config = dict(
    vocab_size=27,
    encoder_norm='layernorm',
    encoder_patch_size=[4, 4],
    decoder_mlp_ratio=2,
    decoder_head_dim=32,
    decoder_bias='all',
    decoder_qk_norm=True,
    decoder_inner_norm=False,
    beta2=0.99,
    beta1=0.95,
    adamw_lr_other_params=0.0017,
)
Rows from block 2 of the image encoder of a small image captioner, named by matrix and row number. Rows with one number belong to one neuron. Each number is 128 + 24 x the weight over its row's rms, rounded and kept within 0 to 255. All counts start at 0. Numbers have three digits each.
After each neuron's rows are labels from the 100 images, of 14848, where the neuron reaches its highest value: "top examples" is what is common among them. Only what is clearly more common there than usual is listed. The data: rendered scenes of toy objects such as cars, trees, mugs and chairs. In brackets: how many of the 100.
# fc1: MLP up (encoder.blocks.2.mlp.fc1.weight, 320x160), inputs 0-159
# fc2: MLP down (encoder.blocks.2.mlp.fc2.weight, 160x320, transposed), outputs 0-159

fc1.156:106103089133157079115130129086127157146161183122106119115135146117164114148145140103139123097126153125087118156131148102130090110102115077128135122132117104132113124156156097133136135116090161134129107104098158078135155127144129106122101145139096110153143165098105132094131102147094130118125145120113101140156091140084098141097170119145120074158108061112118137129134083168121146090101163139148112082154111101117134115095104110129138113086133157131138137128127122140161072132142133
fc2.156:130108147136083095137115165144100157128122122169094148138131179133098101131092134142133147126107143132109147153139112138113111130125106140181160123144111124117148123129139142126145138177083115144074107096152140098136136112125106133114164162175145140148136120163112061115146084155141155119141142117109176147146092132129133130123079080182102175114126114116117131084153117120118158173102109128132170166112137100124094155127115152112113173140126137095106147121148161096103131145124128
top examples: rocket (44); candle (34)

fc1.235:137106141123122099119117163148128137124139139182145131154123171128137133058172167120127140108134111147125180154147152149122119118125118091161117112118113139146154104129096116123095126124141104145161121119132132168145109130155123109145091147152077112119152118156092116145176141204110166098131152129089159122147143110140127125081148116139124122130117133125123152137103161129142140133152147132131172170083111129095140156129143125124061108103101122154113178126149062116115120127101146
fc2.235:143187139151106131112152147138175150102153136139132107111106143102143126114106143139171136098160117090117102185144122091130154178111165137140103137165099122124100170118096139093155093151118111123150139113132140141154135075163159140118176127144145156088149137127121170139131131149126103083131112078075142161147110121147124117112118097140094129118119187111149125142138080156116166160153106097125104118154145161148135119134153157119118146113146126134128138139092125155163109145105126
top examples: tree (26)

fc1.116:175110127173127069114087138152121125143137139112076131100171140125151134104090144102147129118076116144147108161139130138098146100177134114129136118143117135169135114128121137142140086162126135114113117132092127145119120147118123082096148134133133084093102153108122142071112115099154133195107102153145171087117121127126092107137119081111103087126137123120108131127124125081085157163099093100120095133136139104090121140122105105127157119122110135113124111143106124109128102097112077
fc2.116:120125142105068162111112130118142116155155096126132130161142119122119144133100154170123145110130153117056143158135139084161168163089125139157142089130129183121081168151107082102166165149129150117099121118150120151154118134097113100121105150120100118107148146154118137073106124158165095081170118099123098118127098092122121169126155112116116121154139135104106117125117124136141116103134127153150144164131138130121147148159134115136158146124143141073109148141162173131125160101110125
top examples: flower (44)

fc1.43:143122155147164125133131145156137101119123123143172117147134135152094107106110160131184170111149123130126094113134100086092165158158113109110133133096148122166115140164143099101139139091124190123165135100174152083122153106146155165122082106100133136120115150143149113119105153167115136112082140117144125119082139139138142113088103134146122099071151127104127129146141141106126089084147102109087106172163104148143146132125157113113124114161108116103160096133093110118114123110150122
fc2.43:116100108106143102077108140096123089123138080124182120142112109113117155085129117136178146127140151115126150112153086134130171071118124127141106142144149185125138200147129147087124131135128152139095164109129133136145108101130116099128138146139133162127092080110122100131148085142148081127087150131105142161114147107109117094123137093127122149143143094120160101128143144129122079113120134116136112115155108149143158148139095128090098086141103150167126123142126193116113135147133135
top examples: flower (70); largest object: flower (30); bottle (27)

fc1.164:138156157131111143112107123154146162108120138109162199125123170105104149149128123147116199104127103150161119127135135144130104118147126092147134113134081139138115129107104099156122143109141120129121097130132112103121123138133181115163121176159145144161116120170160149088147144087126162089141142116133149150110144125128157113094177147156146081126146131170156130091126139184099146127113140124163155115147097116105105080134132137126120137125156144100180108120111115173125147077136133
fc2.164:085104115117131152130183135142121127108134091077109176096092131131096115170175114115113128153123123121148129141102156124155142086157116123102105097124164149132117144121117156123127178145145155101132089159106149118123150144096144127120137158130132093117152169078135130150140136103123158093169113097117146096114117130128149142120133099102112131140088096161142115124133125110108093104090121135089143127128161164130067119153077098128110166133162115100135180100157138097143145120119128
top examples: black object (35)

fc1.19:183128135167148134117122158112072109097125128132143126122105133098124133125148117135111121127075138091146150099102102152114096118083140159148133109133160114134094097110172133136174141130118156131133154145166149107099075118099157127151128161154077081097110118086111143099149143128135128129106129089128070136101125125135129158132125128159162133159128091106107129135110119110134093103109084136090108098154140118121150099107130126148175142143137100121144104142097083120179149160134147
fc2.19:128146076149137149130122156134106129126139112178101144142099148121096133172129135163128145129089117124137134138171162141167136129173148141123146166124181082169141092110121137155164136118151141142117155137129144107094149137126103121114105167134169153083121144161091123140137095149186142141115148121096091122124118140100135141114157140138098141114114142084146144127123097189119156129110170080141139136155111120122099093127102156155080160120151108111125170115165138153122103132152133
top examples: pine (40); largest object: pine (32)

fc1.267:094106141125111129104126097126160162157145058129140134100098129157112126105104133152129107081122137135132148148103143124134091126144122155117093144081127174123137096129143110160119093115116094110098151123112090102099143112100119143128101166133128113138131083146158125122121098140091120121116135116108125143164147105119107124129116150072115132121127141118079126096109107143136120070120149135069124132101146172083186083116166097130112109108144102118167117154110119113146157170118163
fc2.267:109125164137129097112149139156163112128140115053142150160143098122133150140123112147120143150125144115149156134113123122117144124133136153130168134132141191084119125083100103106137102106157083150125160116079094156103110100108133162136145161102144099127136108197124087137114139151136111111146159126131066112109165153123131147112119157122128149156100160121112128147157128111099097116151176144130145118136122120119140129148169098142191108132135156077132096157142133110130114139169117
top examples: bottle (34)

fc1.48:117111103143172154142110108161110150151114092105101118166148169150125129122155134129151123106125103174114112168103098164135099158119105104144103107092153137124148121157130154145116138073150185145088092142152112122146106077152125117118081138128138155116116146108108084128151164097097130133145193162112123132161142101110127143121097122146136098143110094133125094093140124134161102127150093147116143130132082130133157125094127142144129164077133143096138099093113100136090106118135128
fc2.48:094124116140102134168108081102093121131093157137156115114112105099115094145154105133147135145144152107129099143161092114100132092143138197125157107150113105129124128127152111101097080127127186143155146107125125115147134148104166113100115137132151119136148143111133146123090060086127129091126152113133125123105123173091134173119125129130092136136146120106144070172111140107177141151152116107122114117084140136118108102169099136145120146163142103126097129131131162127093178150119126
top examples: light from the left (62)

fc1.136:186102142093122130122152144106143109112095147159102156144154143098146104139142149113150145137143118135148170125094134102109101110094134110152104132116151140071133143114141153158115115167113161143133128143140137106160136119145134118126105118110121114116158136136112140098155101106158105099147130141113087118113100174141120109091136134055122117130096065102132126122162103140140151155086130159161114094150150127135145113176108135163203108108120128150126139147100105182160097148129134
fc2.136:151128084103137107074073108118057133121095115137134148123123137133130126108120105139137104094144133135158138120163170149122130128126128094143130133142105156091115150138118156137103098171119117104120129107124123138131127088134154149136121159129156131148173089136091115103109183165154096155121123171097105155128135145163139145108129162114110145137125120119078130160105132109122118141130189106137194120147117133087130122157157140134146158128195118138099108102123094077132116106128126
top examples: rocket (54); pine (39); largest object: pine (30); largest object: rocket (29)

fc1.127:091063111098124128112150126147128111143111147114111114100106132103121141134145134153146135091097139140130134167096120083137112114147140132112115092096159085136132116118162127134128093156113123122136169122081134134091146123080060128117099129099119157138108148103159096146143118064141108152133105139108097099122141143132073124112145097123125169098119086154104139164116131115134130088108125127125106086143102172111100107126120157073130137151124155142129134150128077078148143112116113
fc2.127:115119153139119117126110093158125170112109108142112157105161119126126138163092126147169134093141174178123099110128170157165135105116117099120190159056174144095131143133094086126135106113123102122129120115135132139149088103131147166113140152118167140138115090118116131084128133079109150133117132137152160130099139164140108119141120142115112131076153129117120094129120108109115122151143069122127111098126162153149105133180105119083111119153144118137133133078123120147098105141156109
top examples: pine (43); largest object: pine (30)

fc1.271:157160134122127203098137152125118133172154122105129105121131166166140153145137112117157117095150188137142123107135106140119136145097136146167124145127145151122116155106131157148155157156133136144144119098168123154125099155108137147132098132074152147154120120125161163144147097152089168139117177108089149145091190144155118147111085133137137142161132128140155130119110119162158099140147121137154145152152116137196112110136096097130080139130135133127118132113113134070155137131155138
fc2.271:087102146123094092091089172134162112144137078166122095137141136113115124132093074158136069149124109124089098085131143168124157127110148140141107139164166111129112123137126125153124132121136097083132093165142099134104127090109085148156105136135097127120118130136145138106116143153121133139116149131166152171144136120168144078132113158140139105179135161181124150145112082115134113136113133112121147111118133157159126170129154116118159099154077148098132108105138127120129149148145154
top examples: bottle (64); largest object: bottle (36)

fc1.98:137082115178103156098143090126136106124133078106156120133111115173134145130128141151111088149100126125129132123098095130109133106144104115138082135123153100107173132114059147160123108164142130119110105146148132148158132145122174176090131120104139159111087166123121145145111144137168146117170093102089128101104123138130133137093137133131140149115119112128101128154136105166136078163148127182148127109116095106152131145145126093164118129142148134104116163124121077161174140109095106
fc2.98:137139099130122162118145153103113173157176141106139139121116123159159127092104122133121089132165109103127132151142154114089129086092148126157145157124104135121091095153121162160138147155083145139075064148159113142098124132158084156096094130144141140142123122135115192103150111122134118117082108150129111142132128120131107130118148135173118143112145128158150084132107140160145104148158107118102164167134179138140109161128146135101116161106136120084148157123090131126171105131149120
top examples: boat (45)

fc1.174:128139138072128070116154126104178106141141149130110164142140136118157109153131118167110147116120138159082110101100112127118132123124109102125127143099155141141107092095133095098119103188134136105143163133093123120140125125121155147088102180115143108151084116137072158071157160143092181105115155136078113136118121115119145132083111098108135121125132103127103093126152132139144184117076134110148136109167138167117130118124098168118125139124160123138129130121096112152136129151120127
fc2.174:117150141102164112136105140132126138120104138147148167165158157151153080110146127161076095078090165077158156176119162077113090147144130122122172115142141113134147108122167134116137138144146113102109100133115092098061126157142109140123094132122096096175150161132141136150155148122138155161077092128112107128153096125090155108122126090145125154149143128114101108133133153148109103144097126130147125122130148134126107148133100155134155115143147121133144144095139134106181153133145105
top examples: pine (37); rocket (29)

fc1.38:116138122122126153100144128153106133134133159147120141123100110108163130130137118154115135082098070123136105154154112168143131150101114131132130112100186119148111127097108139114102118148207127111143141128141144147132083148124103108150089109102137168136099182094119124174108107141158139109156149122159100146143164150117086066115098136097146128161104089097119109117105138095174143152150124106166146144129121153102127106105086106097084128137160124094120130129094155114131138140133140
fc2.38:129143111140132134125133144104143189153119186120140119138113112123105100131116142108121146120134110134128130087079136132113151176120138118148121104131123153131124129182119153076119141154159131135125138104137128142097125143104144154166108086151104112086116146073100116103138128137113107118172132139142115131164169155130121150099113125105140112140109152156097172164104142103212131135152079106121146104132122110122151153113133106144178182146179169122071148119134140122122123136112109
top examples: light from behind the scene (61)

fc1.291:067142143133118172147102128134135084171150145161145089103122110120146142112088122131128112162090147143107134111114141096149126147122077118144098130132089170112102148119132122091141099131118122118153155124162131142102093129119075104107143109105133155147114089113133116151176152134104125094148131106099083137119126105130101196142147150140080138139141171149134107112149105138139149158093145102133126092132140129134136106098099158138099140112133120104157087140114155175095156110163152
fc2.291:159181158114125069113102122094139143146122052139119118145115116142136120121124137093125119097113129150139126118160126157105158109122074140114105104139094065165098135150132165111144148154115144157114138142091122109161159150138095153093105148157098125116159099134132127151080136116129112096108111088126088117176141126118136093132140142121108122088137124115138144144138140114128110144084128122082124146149123150133137135131144089155109133091132195109164109114151116148142083140151106
top examples: tree (64); largest object: tree (56)

fc1.66:130109134098123138143157163096096130129136148103139078113101174089115103090143080176131120147112143103125178091119144113164126124136120104091132146144134184153094138143135142107117122122073139166141151123116109118142128147180127089088150135138169153123153175128135119126141127120100149120115170163116118188154145147139074099136132087117106120082132133136151141134122111137153118102127131113104163119136131102085140101160149109073114142114160144150144142125150109163129112120128126
fc2.66:126111127099122119149108147145095112168179121101173163122138123135128171155106101126161125161110152161127154126140115118151113117140123145108119152093127127098099126151094131120087177137120147132126096129154112156136142144115076104118116106154123186069164091166125126123128125087144149118181133163152157089142138139126123115082104140152128112154150108084154146093157140179148141136124109142095139147131125146140104103125124177134093117126090136127097182112089120136111138117142148
top examples: tree (30)

fc1.154:112118133126172143137093161108143150116127134146136134152104118147094074132121057127156158112109143113143129120146150119128136123132105136154132171100123147107126151142099122119120157134132152143129130125102142063075085096137115135094120138134106155179153130146104117149090114163112079141138135153150104128132140089157137098096082195146109121127142137114116182155098137110115145133116150161113115159124108128143137136158126113152117080127115104118185086114135114094179116108114130
fc2.154:129150100133100126139155097120149113110123136121110113133119093131186151181138096148122144145102128177122167149147097176145131125098121106128118152131093158133139158147135143128146060133116124164103142120156124154115130117145128110133136143119130133110112170100130103098217139161126107132148125142117130093114119143139086177158133142144116121110119104140088118152075129136117115154156155096122150154117067137120136133113150097130142124116123109153169159150119184144188128117147111
top examples: bottle (25)

fc1.189:139129117138128119118091124126090154120106111115141136159115149088116170128090123110146167126112097114156138139116130117131158158129077132101124121096087088152129123089102113143127120113108142080106155116161133183098128141170132101084131113147150115152069086118110123101129106113179124104150132161083089106122120088142108136139127090150135139074145110139105119150135101086113159119065156092116115109124160144122068127088111104119127135119137129146131145096127112122134157116121114
fc2.189:102125110180120097170112126091129115103092069132138119110099101124109139101112102131175132153127128145140105126120100130190159117138112122135122110117065195102110087108155145140103097130089148130122103133087147134208144178124148106130115122140105157120105150111155111135128111113122146089127128123094162128142124113158126083110159121100155134148124126078146141121106125125114113119154159112125120124128105153133092132117134131108129155115157108149123094161141121162148078141123157
top examples: robot (48); largest object: robot (30)

fc1.152:098102134146160060163177124127130123137146177163087123132151143116123136148089157147095104125144151141108129116121161098107083111147159114100157117150143082150078143068115145112137124126160147162111119084117116141100081135125122125111124104110131134127110152098108145137138134119098111086121148145114114124133148155073134120095154122095097116109121103122147137091162151173136104114099144144155150100150128107138152115118147075134160132133123137136141088135090121160140108151168151
fc2.152:143155143130090159099151127139143143140127097113141159109105157135121121135109129150124106103118161119154115115134119122093152135136121150099104138155154109134154140128147153103137114165106144100132190134131143133159168093177123139125113143132147145129124149090137093113111158140151130142115143136173187113133070111170139127085129070133089160117140171162093106054159156153155138139147150159147172145141118107127104130140161111181133140121126119111105103149143154159134164138147118
top examples: rocket (39); white object (36)

fc1.139:124167128115057137126100111128121127154133131101113112159117124147096104102081085144149093156100138142084151138131128091059112146145136132121142127114110099142129115099121171091159163124139155110140114117140107135125132119109148140102122107148128088117160111155127132075069138153102123171126096083094157128095124145154156121101124136115120126127144136133181115172115141136122129122109125106128125156176152132153149128114106127117208129116123125142133115126082118091105135141168108
fc2.139:120113152073126143116158088079092157126098105126174131174115139089116127133139154116154122145139117104109124096121145118123117108129108108081178069109127184130137146135130123111141111125136148163118158139131126157095143102187140151142135098125131138174146133133132133092126104138138088158138146116137108123095154123139124119129160180121111107132170098141105149115125142122146160115103127136140154108129121215121121151146112188170154111129099125114137153166134143146111124144153157
top examples: flower (40)

fc1.9:127197143131139155087131133120128100163104128184101110132153109114151172122127095114154146089087095105098168096117164103091122096167128137120102134127114112110123086096127134168120131126140111123082120147107103163120154155107129109145150139112123127184121149158139066122135140111114133165136129101104108130109159140128151089108149142107134140115152125114084130098115125130108126122126157110164115137100115117092124122141103129081125133160119185170168126145090097109115123090137121
fc2.9:192095108116129149108105102138116145118081129100106095150150147112132072152151119163130132109135111137137068098126154124142157109124080138122129153077099111123143144112058138138155067123161139105140132115112110114132131122121148112163154124140116104178115065105152158161167144140161142153123127137075135107146114140124131168151134148108158121156161107120144148155141152127116116134108107120140131099121139115133144113107112124086126125121077140163158163118134154134100096126112115
top examples: pine (53); largest object: pine (28)

fc1.218:126127107168115109131164142166143129153103141048149158155079130139134091092131145174152113123087152160112100116147111118096104176094112125107096149140122134085089120104134140153114146110180105132102127117119119101128102139130120116118131146123149130093060113167106131086092122146126115109106112136125121117167114182109165081126130122137130105141161133147122145124156121101132131103103132122122095106118092157121121134126077102133110164144160167126140105150121119118125129121114181
fc2.218:101118139140179136110133124148144132177130130125103076118172129133109135121104141120146128089154128177105087147110131136150144103157130141138132119139114137161187110107137093144130124122171179164136141096145127181128144117145174145153161090125138100144134154147132148156083143088155151072122130155149114121107099177097134173146107100138148136119122145101172108131126158151109103118128115156106127139124099132134167154146134146120148119116144134173120161142132138155139147150107063
top examples: bottle (29)

fc1.297:160091124123132112121127168165099116121154100126168143105138072105112132109147143139116173124132126169141086079134110103117098142108135162129123135098094151090164141102127165119146132143104144178128093119129121120109094136153130115118138123092124103099155104177112102063130125157114136116133145078098134144122126117138148122140131131144114127136154097129136121102129101097053164148137106120118168080097116128143092089127118126113155098139139145105163122126131156117063141131147147
fc2.297:133135122074137118165147109161111142133159114173104129172099155132131100096143129117124159120131142103128130135114137123087099156123135105140150090131142149143123166126164105076132078101117174097164104121135120125128128127135126103137135137119149122128118178136096120135104182103123159118092140083121113133155087130123093142157144140152119136131137113149108136098097159131137158121159107106125108171129179169129118128134100104153077085158148122118155129121147082107165165079104095
top examples: black object (37)

fc1.272:088119136124119149074123153104119088120120123149120130119126110151144181118122132144142119142094120132125068111122117118133146098109103137104150146109152166139123125159142082089135113125147140125126108121134149140111082161169132136099133139126170172149116120117118162146181106140096144099101143138098115132094102120126106138163131133095126147157163110104096032122116131138130137175149120143070090155121124162127100133135125154106119129141125124129101169126085106119174120100093107
fc2.272:085121116140168130154159177135088144120147142131134132152104118122134137154139113143142092186146132115100163139102111107098104113112149139150086098107078129128133103114102150125127078140124117142089124111114103171136119121122155127091128119121071085159125169141145139110111161139160153074184147126116118177142112093086158158137127091100162103133160124149118108089112120094128113097119147128121129135126117082134152125127138102144100103116140102153098119125077126117153144145122162
top examples: boat (49)

fc1.195:139148116126105125133125128096112140141127143126095089117112172129134140132145139186137120135131088127099097134109107177098140118094109075122127125124104115100167092128108134119158124116101153097107140132152135101106120148158119150100107137121144145122188168140142104109136098068114135148123151142115124129138101096162108147134110118165094049122103111131090120134162076144099108130166112162142127154173118167136156130119093140139126110125187157105165157145122123130133156092144118
fc2.195:133113129156127156121151117165136105124162109096175100128141138119097160126121109130108109149098120056153156138120097133097114129081135158115093118095129165135110106135122098119148144104120107116136131116086149122145137160096126173138127117178150093110156138130135163124145157149132115087123107138131086116137133152157112166136142113186110103139152166170133139147137156157140111130162080116086103160124093118177145147096149122110142117132134139092093125113154093093092156143119161
top examples: black object (61); candle (36); its colour: black (26)

fc1.318:099131110127108103152128111149097122115135117108137123142119199119159140123106150121182135164150134160119126103131100135101138138120108139123098124138135130140094099099126116198104127131133140152141145086141105143098166121100130126143106110167125169114139075118146121150097127121152107156112126092113080141156130122138150104093111124135125065122162119112148153095091140160130134131125102145137158073086087157111134131113094077130098114117164117102098145103118126173125078101143113
fc2.318:121160176127117121147122105139070181134171129132142095093146120125160130124137131113135136079144120135158116129104132104082123110090113122106123117133139089131171125110127119177124144089164150118098103141144151123123143141164135115127137148120159089161109115138090151158132115133085121145101148089099143165134153131117152149147157156151166130101150158120146186099094119146101129093127124131159127098086136140137180136121138129098143125135101157115134079105151125147108187096142159
top examples: bottle (41); largest object: bottle (25)

fc1.187:150113151168123144134122085139142126125133124121116084106100103137117132114124108143120111102136133126123144131116135116095094125130129117110100051108105143106142142098177104148129098114111126136106116163159150154105082184073154171111138088100139157130165122165101094130101074148116123153164125109097133143109150140149121126107121127096126143118080146123107113098076156134134119167134174127123118116120167099104131154098108117146126174110114087133106123108160137111110145165083142
fc2.187:160099136154097141151161122134129138160172124106150087113157148109154127108150153132151152145133123123093119155142113107115162095144148103153116109106157156101148175181123112143127113162102109139107147146072133082113122152080126136126143127099105152187128140128203111143150150143120119118134109135133110097139127107123130125143155106130153127153134096135145147097137158130154134115152130063111138120129098128119109161094164127126113169181141161106139128120106075087128143108149161
top examples: light from behind the scene (52); black object (33); car (27)

fc1.81:124175089174118092133134129095148157124117115144119141116149136160124138088150153111174118145109118177137092160143110093115117079113139113082125138159156125154127120127139085116110120141104127160152158133108101112101128151148128110111124124104163121115158150139126133152080121144090186133141128117121140116132125056153069135120141136100119113157138110123138144159102138168127146110112141130149159147200138085130122125136140118077158145120136106131191145156109095135133120146125123
fc2.81:148133124139099111130108097148118099115126113171110161124126128126136106118150123114163114152085123062108104143131098180110107166099175125149132132130107091127080159139111119134142125114140139131153128129130061180135141114072120132107095144084119118103118096081147125155154160176134068096101123140142104125113107145091087137130154137121139147154122156100144074119100141110128097130106139109116107125162103123146113121112105123084112125121106117113115113091130091105093137120148106
top examples: rocket (43)

fc1.295:122088118117161178143129138131120102112133121113136167111120145120125131120148091072115184089143126092102101136057136077104070142106115129128125128136111123103087127173142147165128131130126141121161149124143130159099074108117113118175148152144108143113118156097130129099119141132115130107175151152171115131149150122150138112107168111134110106123096125143117128121101104123109109087122117119160162154101102118146096128100092118125107143105125152159186113165136150139097146150110165
fc2.295:083132085157100113084166121149110128150100137090146114138109129128108125100113069095150129101138104103129166152150121147123166113115079144147128119094083095076118141129103094125136119123147095136112105136136106157166102110137142114123176116101114112155111129126164152129162131143137104122156147100153153116121160129096116153116122151159098107117125150120112117134068107133129134154105129126124135158116168069138128085113148142137096142142106065112143119133087120147072128110142155
top examples: pine (46); rocket (25)

fc1.261:128155118119167107075133111103129111143121111123133124127133123136150098122157147137141183085099124115110136137126106147139106088135108144147095111155092180122118121059092135128093128108104125116135117157157112079136108119090113109140169119128125127175181131108141161140131134109151116116122121130143121129101148137108104109093171171142152105139112106103060072116163129099123095120121104120145120174121128091130138176090114120153147179120128128143117109125083133136112126173130146
fc2.261:132109179139158106103160144137143152107126144114111151131147130125127114162116127121064145116134073180122141102134151165126117112102094139127143151141141100097104092165074101099126101102111125148134157126099142170150146116158107174124129143112132101160113115138140128112190167132092135122087126102169108146107119138141101121136127128105120159152141097103137166107115098159124152126074118097094148151116136120118113158110108167111084105138121115125103105080144170118140122138103154
top examples: tree (38)

fc1.17:102108109169135142134102100128085118149106121176125135136106139143137146115132160181156073084128091128117099122123093096126111167137091108105122138131168158108118135110132121129147158095126159161133103092126150141144150156135118155160143121129116147102146144165123102109114137159127130135099130110183098146119121137111113126087153134122096146113160131151148119131133130132076109129178154135117162157109089171094094130089128139103144154122109159117161117120102120096170142133162199
fc2.17:117107110107144093151112131110154132120102141152118117110109122148066149128102098152144092164129076132123112121159142135106162109113132155115151106117085116106125137158142151139160141147132121136097113121138112100090129120156122113157124114103120185134099091124123090121098144102115101142102091092085108122101122179167104157093114173107128136176137144119194147125134155111097141084113099144112136107117126117134172116142097138112151160163123096129139108102114150093163131108160160
top examples: bottle (87); largest object: bottle (44)

fc1.147:128064089106141150121143130143124120178164126153136113126117155092072116098136156158108142096135128125151116161115059150091129081121067151099155114121126104119110134133122130141122110095108128113158133113151106089105081137116126150129147159100101140172126128109110172101185168125109181112104140143102143113111147148181129110129143131113094135123096129143123097094138143114153139124125129116092144111135143090113133119132094157140115087117140149173119124127127142089114126121160143
fc2.147:135161150126136102080092153116134124132145098112143077124192111074113125134126082102143104125140094153152154142130065151120129128147154135084122164122167155172135158133120129140098132104066154120104100102151093146116105146105120176137147106124144144147128114125127122082147144092115125171122114118113131129116143109127128076134106104118124107163121112170132135133151093120179096130093121115129152140124118122160113102116132152094110092127108159165107112117120155122132089132133168
top examples: flower (90); largest object: flower (42)

fc1.26:141109173133098135098110080103126122154103118135134096096105149145129153139131153090098113138132095156128107120138137157141104079106147107091161143162139094113119102138114072112117136115121142166145130160103105160142172143117114110138128116125123100111148114079175101133118141091139136099158127118137144105138127137086079126162113128113135159128121145091138177150132138099120095134113114167135077086109145126110126161081119120091110160136129125166137123147121095148147158124102060
fc2.26:112159125125159164134132092066161116161116103135121113126101118063159110118155133136174170104147124111145152091095128105098173105077135138129134115112115149111192140146129112053127138152124146116155128121160094135089077144124140125156129149133124139116183140110123140165147113145118150144076142122111130157143151113118119111105142126130108135154117113120128127136146081134106123139168107116129127152127114130179105107153127152123143112144096104169138131144103160120162136169159143
top examples: tree (26)

fc1.188:105138167165163132114131126115166145127106105132111123167135107168150149117127167115139163107093162120132098058157129100102140120125091115153086142141122140115099117134139112134112113135085127086103124122112141146115151118093128132118118097114094124127172069086069133134157146106097125137101122117101150136115145116085112142095130085137117128095139090145105156170127107167127191154082115130169138121141121123156152138155121148129165106143120125153102149146108108099105149107140110
fc2.188:107082140121121113129139098123114125139111140119152109132161144122155130102124103151149129117135120119108115120119087117119111169137100129107142095132137139116169114080128154156137144190145156108161155089157170138164131114140116143100111129146156106116146129098108096177110111100128083139167126088131146135116142112122133124115151132096164182100127093128112164180120115115094191127148093129165113127125128112132101090112119096084135083130122150154138104161144114142094091136192127
top examples: rocket (42)

fc1.300:130130150134152178116115101157118135141122139173097093129139145074115124124122122134178171134132075134136167137125137114138184097131159140146157139097116115131120149175101119150125099107098152126119133122098105084129149100175148135091133176137145123115132116134104122149126147149088117123126125146128154133132105124152124142145123132134105158102107109119145106137081108166145079101131080126150089120102128103134173153110129109101054116106164154170151090129140154142146160110129103
fc2.300:170082136094129171100111133114125112113167130125109111132160105117086140152168161111115152131165158119120086144104093099152074147119137096097119125125115147094166117110111156109138137111101133101111123146126111104129126158140118156127087102115170099163121164145093082095120183119102080112146146138116124136063121129117134096109142131142133156132123115127149140109156175090143118144171135148139127125131099143123135093118133153081142113162123135149156110108125077145127150105096145
top examples: robot (28)

fc1.162:136128147144148130106121139084127088131092174122143106148122165140113135183127101116123106132106127102152171158105130107079117100134125099097137084104101116124138154106134113126160114135126142159127124149119152114120140163108061132150120119134095115096141124136154105138155088149116085173097163123092082110133137155148160110102140092090131132108200147130131150152126135143144127131134132076138125152102114140112154129118073097107107133150137132122111134125095131112149121122100053
fc2.162:111095139085135132115112101117089167136127114105136083102132125122147106110161145125133145131080106154092120145137155106144103148083145192131086120133152129141103144117115097159141137127119155121149170125145144163117142161094121131106094156115093128162126094113131141087139108129180117123095165127115156157090064106124151152134158142137138099098153134105150080145129118104149151087120123139130095131087085175129134120130136116169110120091090134135144132139093086138136153129145117
top examples: flower (28)

fc1.256:122110131138145088124117127141131116184141159177104149161153149142112165125140141112162109137135134126129119121131125131122115134160157108145132094114130151136117119118150134107140134166144156165154141102137162171136143126137099109159193190124114117103161116105136133126133122114119115115157151110138167138131155102132112143098164136168151140091130115161082138172175152149109120103148139129122137116125133172129180165132089099084141089128103161142157124184175167113121083126155131
fc2.256:171143160136088196125103124133145140158090121123121141138136122107086126122109141098104135118131138116146138179124117172069146089113127126148138169087124141123136155128149096102128114149140148099136150132156135122179132113115136151102101066115114158127126157146121161146123120106118101110147132115133182101145126115118135105149144099129144150134151111156083129137160159155144097119092125103102184110116095110141152155152150098154090102157134144180131122118091139118076141139155138
top examples: pine (58); largest object: pine (42)

fc1.40:108182148193089133118140127102134139157164118115113137127128153164138145137095155132146114129112140145136088109128166132135142135101117148126161160103117114143102180126125163096139168143097114130120130143123128147148118121107121143149082116110140115116160111114090143143089095140118135199118135104118132120094113150127151122112107122145097128143118102170091084119103101150127134091167101083126119108064115087102104154096113118151112108114130130153164118114142157072159087140135138
fc2.40:114141081121086128064080149131165095112095151155142152157163095156168116158163090162088137148108180149145114154102119130093111115140133152107114155144108129105150097119100146131110179091125121132100133115128142129156134093145119154140138132102136156127132121146132121159144097116155105153117137132126112154159123130167156098074144157122069086107130128127149108151115109139133134162133113170112123104137129162150121154148150142142119143177148125088149102138118129146154144122103087
top examples: light from the left (54)